{"model": "contrastive audio-text model", "dataset": "two synthetic voices taking turns or overlapping, over music, noise or silence", "train_examples": 26041, "noise_aug": 0.002, "n_mels": 64, "hop_length": 160, "input": "log_mel", "spec_augment": false, "win_length": 400, "tokenizer": "word", "vocab_size": 209, "loss": "softmax", "embed_dim": 256, "encoder_arch": "conformer", "encoder_norm": "layernorm", "encoder_activation": "reglu", "encoder_mlp_ratio": 2.67, "encoder_head_dim": 32, "encoder_fused_qkv": true, "encoder_qk_norm": false, "encoder_layer_scale_init": 0.1, "encoder_inner_norm": false, "encoder_moe": "top_k", "encoder_num_experts": 8, "encoder_moe_every": 2, "encoder_expert_mlp_ratio": 1, "encoder_experts_per_token": 2, "encoder_shared_expert": false, "encoder_subsampling": 4, "encoder_layers": 6, "encoder_width": 160, "encoder_positions": "learned", "encoder_kernel_size": 15, "text_encoder_causal": true, "text_encoder_width": 128, "text_encoder_layers": 6, "text_encoder_norm": "layernorm", "text_encoder_norm_position": "pre", "text_encoder_activation": "quick_gelu", "text_encoder_mlp_ratio": 6, "text_encoder_head_dim": 64, "text_encoder_fused_qkv": false, "text_encoder_bias": "none", "text_encoder_qk_norm": false, "text_encoder_layer_scale_init": 0.01, "text_encoder_parallel_block": true, "text_encoder_inner_norm": false, "text_encoder_positions": "rope", "residual_init": "zero_last", "optimizer": "adamw", "learning_rate": 0.0018, "beta1": 0.9, "beta2": 0.98, "eps": 1e-08, "ema_decay": 0.995, "magnitude_pruning": 0.3, "max_steps": 7900, "batch_size": 256, "epochs": 77.7, "lr_schedule": "linear", "final_lr_fraction": 0, "warmup_steps": 1580, "weight_decay": 0.4}
Rows from block 2 of the audio encoder of a small contrastive audio-text model, named by matrix and row number. Rows with one number belong to one neuron. Each number is 200 + 20 x the weight over its row's rms, rounded and kept within 0 to 999. All counts start at 0.
After each neuron's rows are labels from the 100 clips, of 14848, where the neuron reaches its largest size: "top examples" is what is common among them. Only what is clearly more common there than usual is listed. The data: two synthetic voices taking turns or overlapping, over music, noise or silence. In brackets: how many of the 100.
# gate: first MLP gate (encoder.blocks.2.ff1.gate.weight, 416x160), inputs 108-159
# fc1: first MLP up (encoder.blocks.2.ff1.fc1.weight, 416x160), inputs 108-159
# fc2: first MLP down (encoder.blocks.2.ff1.fc2.weight, 160x416, transposed), outputs 108-159

gate.41,197,202,196,168,179,184,223,152,220,200,171,200,200,200,200,197,200,229,200,200,200,164,178,200,189,218,171,244,198,201,200,155,200,206,200,170,200,186,204,196,227,222,183,204,203,231,200,208,198,206,200,149
fc1.41,196,200,179,169,206,173,188,200,166,200,202,200,193,205,204,167,200,215,206,201,247,198,200,200,191,247,200,217,188,196,169,207,200,201,200,200,165,200,222,195,175,231,200,200,170,194,204,186,204,240,200,200
fc2.41,173,183,192,162,174,221,200,171,234,200,192,247,200,200,204,200,258,200,215,171,187,162,200,204,186,167,200,237,200,200,211,210,200,200,200,200,178,186,184,180,202,200,200,226,228,226,249,200,200,200,234,167
top examples: background: everyday noise (67); thin (high-pass) (47)

gate.265,212,200,192,200,157,198,177,200,184,200,183,204,195,150,189,183,200,213,238,214,230,190,200,229,200,189,180,223,192,142,160,199,216,247,200,203,189,199,194,207,200,219,192,187,205,213,204,200,151,200,200,200
fc1.265,196,220,193,211,226,208,235,210,200,230,200,200,200,222,200,200,238,200,200,200,164,220,214,164,165,207,213,172,219,239,253,200,200,168,200,200,213,206,198,200,200,197,221,223,173,183,196,200,255,200,219,200
fc2.265,197,200,200,241,200,216,188,228,200,245,186,157,200,200,200,199,205,200,195,226,247,210,192,200,200,219,193,141,193,200,231,200,217,200,214,187,161,191,219,200,197,202,150,174,201,241,145,200,229,197,205,237
top examples: background: everyday noise (94); quiet level (89); second voice: none (45); electric buzz (42)

gate.277,210,200,200,222,200,200,195,173,216,215,211,200,206,183,200,197,213,150,212,181,165,200,172,200,172,256,182,207,194,194,200,200,167,188,200,200,178,244,166,200,239,226,214,200,211,222,223,208,215,157,232,198
fc1.277,154,226,176,200,205,226,175,206,192,187,228,221,200,190,188,150,200,204,200,127,186,222,200,207,165,269,210,207,143,231,232,200,200,200,190,224,200,238,204,200,200,238,200,202,189,200,185,200,214,185,200,188
fc2.277,200,200,186,213,211,197,200,223,200,209,180,201,200,200,198,242,200,175,192,213,200,200,177,200,190,200,227,253,200,202,213,174,200,168,208,154,180,200,200,200,185,200,207,200,214,167,189,176,185,200,213,200
top examples: child-like voice (68); second voice: child-like voice (47)

gate.209,200,222,245,200,151,200,193,196,200,189,200,181,212,168,200,200,235,204,210,200,210,200,194,218,224,190,173,186,199,200,204,200,200,268,200,221,200,200,200,196,245,230,200,201,215,207,200,200,201,200,261,200
fc1.209,205,200,151,166,203,200,217,208,186,205,200,223,178,200,248,200,200,217,191,192,200,200,212,174,200,160,176,200,185,196,200,207,198,144,224,200,181,200,173,200,174,190,172,158,200,171,200,200,177,170,172,155
fc2.209,199,200,223,199,169,191,166,238,169,200,200,201,196,229,190,213,200,140,239,217,215,209,202,182,200,209,197,171,209,204,200,180,193,199,214,175,163,200,201,220,189,200,170,222,200,182,200,208,184,200,151,177
top examples: background: everyday noise (60); thin (high-pass) (30)

gate.52,219,215,200,200,200,235,200,200,180,234,212,183,200,223,200,200,216,242,209,195,244,222,230,192,237,210,166,174,216,200,202,221,248,213,180,200,196,156,214,218,209,210,219,196,184,200,205,179,215,200,200,213
fc1.52,250,196,207,204,213,232,182,163,200,194,192,177,188,183,200,200,155,216,200,200,188,203,202,211,228,175,189,130,213,174,200,207,217,221,191,200,173,212,200,162,200,200,204,200,200,215,216,154,200,173,190,205
fc2.52,199,187,190,166,224,222,218,192,194,245,204,210,216,179,200,221,228,192,193,195,200,234,194,164,227,200,209,202,191,207,217,188,157,200,198,159,209,220,164,200,200,189,195,200,247,171,199,200,210,211,228,243
top examples: deep voice (76); second voice: deep voice (46)

gate.125,199,238,200,200,200,214,199,184,194,200,200,220,175,200,185,200,200,196,201,200,200,207,200,163,200,200,170,223,200,173,200,168,200,200,189,200,234,200,240,172,233,200,200,200,191,231,239,134,200,201,209,200
fc1.125,200,126,200,172,200,200,202,224,241,152,154,200,200,198,200,200,178,189,200,235,200,183,200,200,227,158,238,205,200,200,200,203,200,225,200,202,200,226,151,201,200,180,200,192,200,177,200,254,200,200,200,224
fc2.125,183,200,194,200,193,200,200,200,214,158,165,174,220,184,200,200,255,213,247,210,224,216,190,254,211,200,190,200,200,202,207,200,200,185,224,194,153,218,200,254,193,200,225,197,200,204,165,238,185,220,206,200
top examples: deep voice (69)

gate.108,200,200,235,253,200,200,200,200,200,218,215,201,204,200,200,200,200,247,176,200,180,200,173,200,200,168,176,165,187,200,200,183,200,240,184,200,198,220,200,182,233,209,207,199,190,209,233,206,223,200,167,169
fc1.108,200,225,226,227,200,204,200,199,201,224,200,200,218,200,214,219,189,223,201,200,191,209,169,164,200,162,200,198,200,200,227,200,200,171,189,200,193,192,200,176,200,177,233,158,200,200,200,200,200,200,200,192
fc2.108,155,212,188,200,200,231,200,205,246,200,229,207,219,205,200,141,205,204,231,171,200,200,200,218,200,185,201,210,188,212,184,200,205,191,200,207,200,200,217,200,185,200,213,216,210,203,209,246,162,200,200,172
top examples: background: everyday noise (91); second voice: none (49); electric buzz (39); clipping (25)

gate.349,184,240,181,229,212,200,193,171,180,196,228,180,208,199,204,209,218,210,218,180,223,234,217,200,218,229,205,184,220,176,201,226,245,200,218,199,200,177,196,210,187,200,200,192,207,225,197,200,200,220,197,190
fc1.349,173,213,200,200,200,130,200,180,151,186,219,216,220,210,200,200,228,206,185,171,205,203,182,191,171,198,185,234,200,202,200,182,213,200,201,200,253,197,233,221,200,206,194,203,179,240,209,190,218,183,212,200
fc2.349,200,223,183,194,185,162,206,200,198,183,216,201,208,191,168,200,227,223,200,194,237,207,198,224,184,200,194,178,200,194,200,200,200,197,193,200,215,200,221,214,156,194,200,211,197,209,187,209,200,245,164,205
top examples: deep voice (81); second voice: deep voice (51)

gate.350,209,200,243,194,197,148,200,181,206,200,206,180,177,193,177,205,200,191,171,197,220,219,200,214,211,217,176,170,169,157,214,190,200,227,203,200,197,200,234,226,238,236,271,213,168,204,196,176,188,200,246,200
fc1.350,187,191,177,260,170,200,200,193,200,210,197,193,200,219,163,160,200,200,219,149,163,200,200,212,182,200,200,200,172,200,200,200,200,167,200,236,177,224,181,238,200,206,193,200,232,200,202,200,197,154,195,175
fc2.350,189,214,200,183,200,200,195,197,200,183,200,200,195,161,210,200,199,211,186,250,200,192,200,200,190,200,200,200,200,200,200,200,200,186,146,196,217,195,219,200,211,260,191,200,199,200,202,155,218,207,202,200
top examples: child-like voice (78); second voice: child-like voice (53); thin (high-pass) (34)

gate.141,186,218,200,186,154,200,185,152,200,216,210,203,199,200,199,196,240,235,186,200,195,227,200,204,209,200,189,200,200,200,178,201,226,200,195,200,197,200,235,204,200,231,186,200,233,223,226,200,201,174,200,184
fc1.141,188,191,242,194,230,200,251,172,226,225,200,220,200,184,200,209,197,200,164,200,184,200,165,200,161,219,178,225,186,200,248,134,177,195,197,181,200,208,200,200,220,200,200,203,160,236,225,192,200,192,217,188
fc2.141,200,186,200,181,168,212,194,200,214,227,200,260,200,184,235,181,200,200,200,185,197,200,202,181,200,163,200,235,232,205,200,200,200,200,159,231,216,198,175,185,209,181,174,200,232,219,237,200,200,175,200,195
top examples: background: everyday noise (70); clipping (42); stream (34)

gate.165,224,200,228,200,171,219,188,200,200,199,210,200,181,187,170,200,209,157,200,173,200,213,215,212,190,200,145,200,210,153,152,206,155,200,211,200,200,197,200,223,237,251,200,190,198,200,253,207,200,198,213,171
fc1.165,207,170,213,190,237,184,206,267,243,200,200,200,213,232,200,242,182,181,210,208,201,241,205,203,200,221,229,182,143,200,166,202,200,200,200,184,161,198,200,201,218,183,192,215,178,174,193,200,218,200,200,200
fc2.165,202,200,229,200,200,200,228,210,231,213,158,180,200,197,199,203,212,177,200,233,185,203,140,179,200,160,184,201,261,192,200,203,200,200,200,201,201,200,184,212,200,200,208,200,204,207,184,233,207,200,217,188
top examples: background: everyday noise (66); thin (high-pass) (41); waves (25)

gate.338,190,200,211,215,170,200,153,204,186,177,200,200,209,200,200,165,159,200,219,177,174,217,197,247,200,191,178,159,143,200,200,225,233,203,200,248,200,200,194,196,219,200,192,200,202,169,200,200,204,239,207,207
fc1.338,200,212,215,200,200,176,218,154,181,200,200,200,200,182,200,209,198,200,175,190,181,200,182,200,206,199,200,175,194,178,222,207,199,191,202,200,200,200,200,217,187,200,190,172,244,218,191,238,214,138,213,180
fc2.338,200,200,225,181,232,200,174,229,205,184,200,234,200,236,129,200,200,216,200,200,218,180,192,200,200,193,208,211,220,183,221,218,200,169,185,178,203,185,206,202,172,200,202,239,218,200,181,234,150,212,200,200
top examples: child-like voice (83); second voice: child-like voice (50)

gate.249,226,220,200,200,221,200,150,190,200,179,225,169,219,166,200,193,200,200,160,199,200,200,204,221,193,195,160,200,200,201,211,182,184,222,185,156,200,206,222,205,226,182,230,217,180,230,199,212,180,180,200,251
fc1.249,200,200,200,206,211,200,240,193,191,200,197,192,200,256,153,201,170,200,205,228,200,200,200,200,200,160,200,200,274,200,198,200,199,200,217,200,179,194,196,165,160,200,200,200,200,184,226,260,140,191,200,200
fc2.249,200,195,200,200,200,201,200,218,141,200,179,188,168,189,200,174,194,180,200,217,200,200,177,200,200,251,213,200,200,200,236,179,173,242,200,200,223,183,200,200,250,215,200,215,185,200,200,169,219,147,200,200
top examples: deep voice (90); first voice: deep voice (60); second voice: deep voice (51)

gate.189,186,200,213,225,196,253,190,213,244,209,171,209,200,189,195,138,200,183,182,190,175,194,186,171,181,213,210,188,135,200,221,198,195,175,200,187,186,200,160,187,206,200,216,180,220,200,182,220,205,200,200,233
fc1.189,215,184,180,238,208,200,186,196,199,233,185,198,186,215,162,176,200,204,222,183,200,240,199,185,206,200,191,209,200,175,200,206,212,174,241,205,209,179,187,200,163,186,200,195,251,218,200,179,198,186,217,196
fc2.189,192,200,200,155,221,200,200,216,167,214,220,203,200,196,179,228,241,200,146,165,200,212,223,219,198,157,200,200,200,200,205,226,200,226,202,212,183,218,200,184,185,202,200,200,173,218,213,200,239,197,224,200
top examples: child-like voice (89); reverberation (69); first voice: child-like voice (61); second voice: child-like voice (59)

gate.287,200,200,200,153,200,200,241,212,212,168,200,221,209,237,200,230,200,213,153,200,210,209,212,200,186,209,200,200,179,200,200,217,166,224,182,175,187,200,197,197,199,200,228,176,176,191,206,205,200,173,220,223
fc1.287,189,240,194,160,197,211,222,223,219,205,200,211,225,247,202,226,200,180,207,173,212,200,218,190,190,227,200,185,192,225,187,234,212,200,200,200,180,166,181,184,180,208,200,199,174,160,200,200,200,200,167,224
fc2.287,200,199,195,167,192,178,220,262,206,174,172,203,215,251,209,200,187,183,174,228,200,200,220,195,191,227,244,200,171,201,175,213,189,196,200,181,185,170,233,172,177,200,189,200,200,192,197,200,200,200,189,242
top examples: deep voice (68); second voice: deep voice (43)

gate.230,185,161,219,219,231,200,222,193,200,200,197,186,200,203,213,184,167,200,181,200,176,200,214,179,200,189,200,200,186,207,241,203,200,185,207,200,200,177,172,171,212,200,268,200,179,196,167,200,151,217,200,212
fc1.230,208,200,179,194,208,168,200,248,206,185,212,200,200,213,194,224,182,220,200,230,228,197,194,200,200,200,212,185,202,202,188,237,205,200,200,215,191,178,159,191,160,182,188,200,180,196,207,186,215,200,165,202
fc2.230,194,260,191,179,174,200,178,200,200,198,223,200,220,161,257,171,221,199,201,200,200,212,200,231,200,234,200,178,187,206,175,195,209,220,187,219,200,200,187,205,200,225,162,174,245,200,200,237,218,226,254,214
top examples: background: everyday noise (77)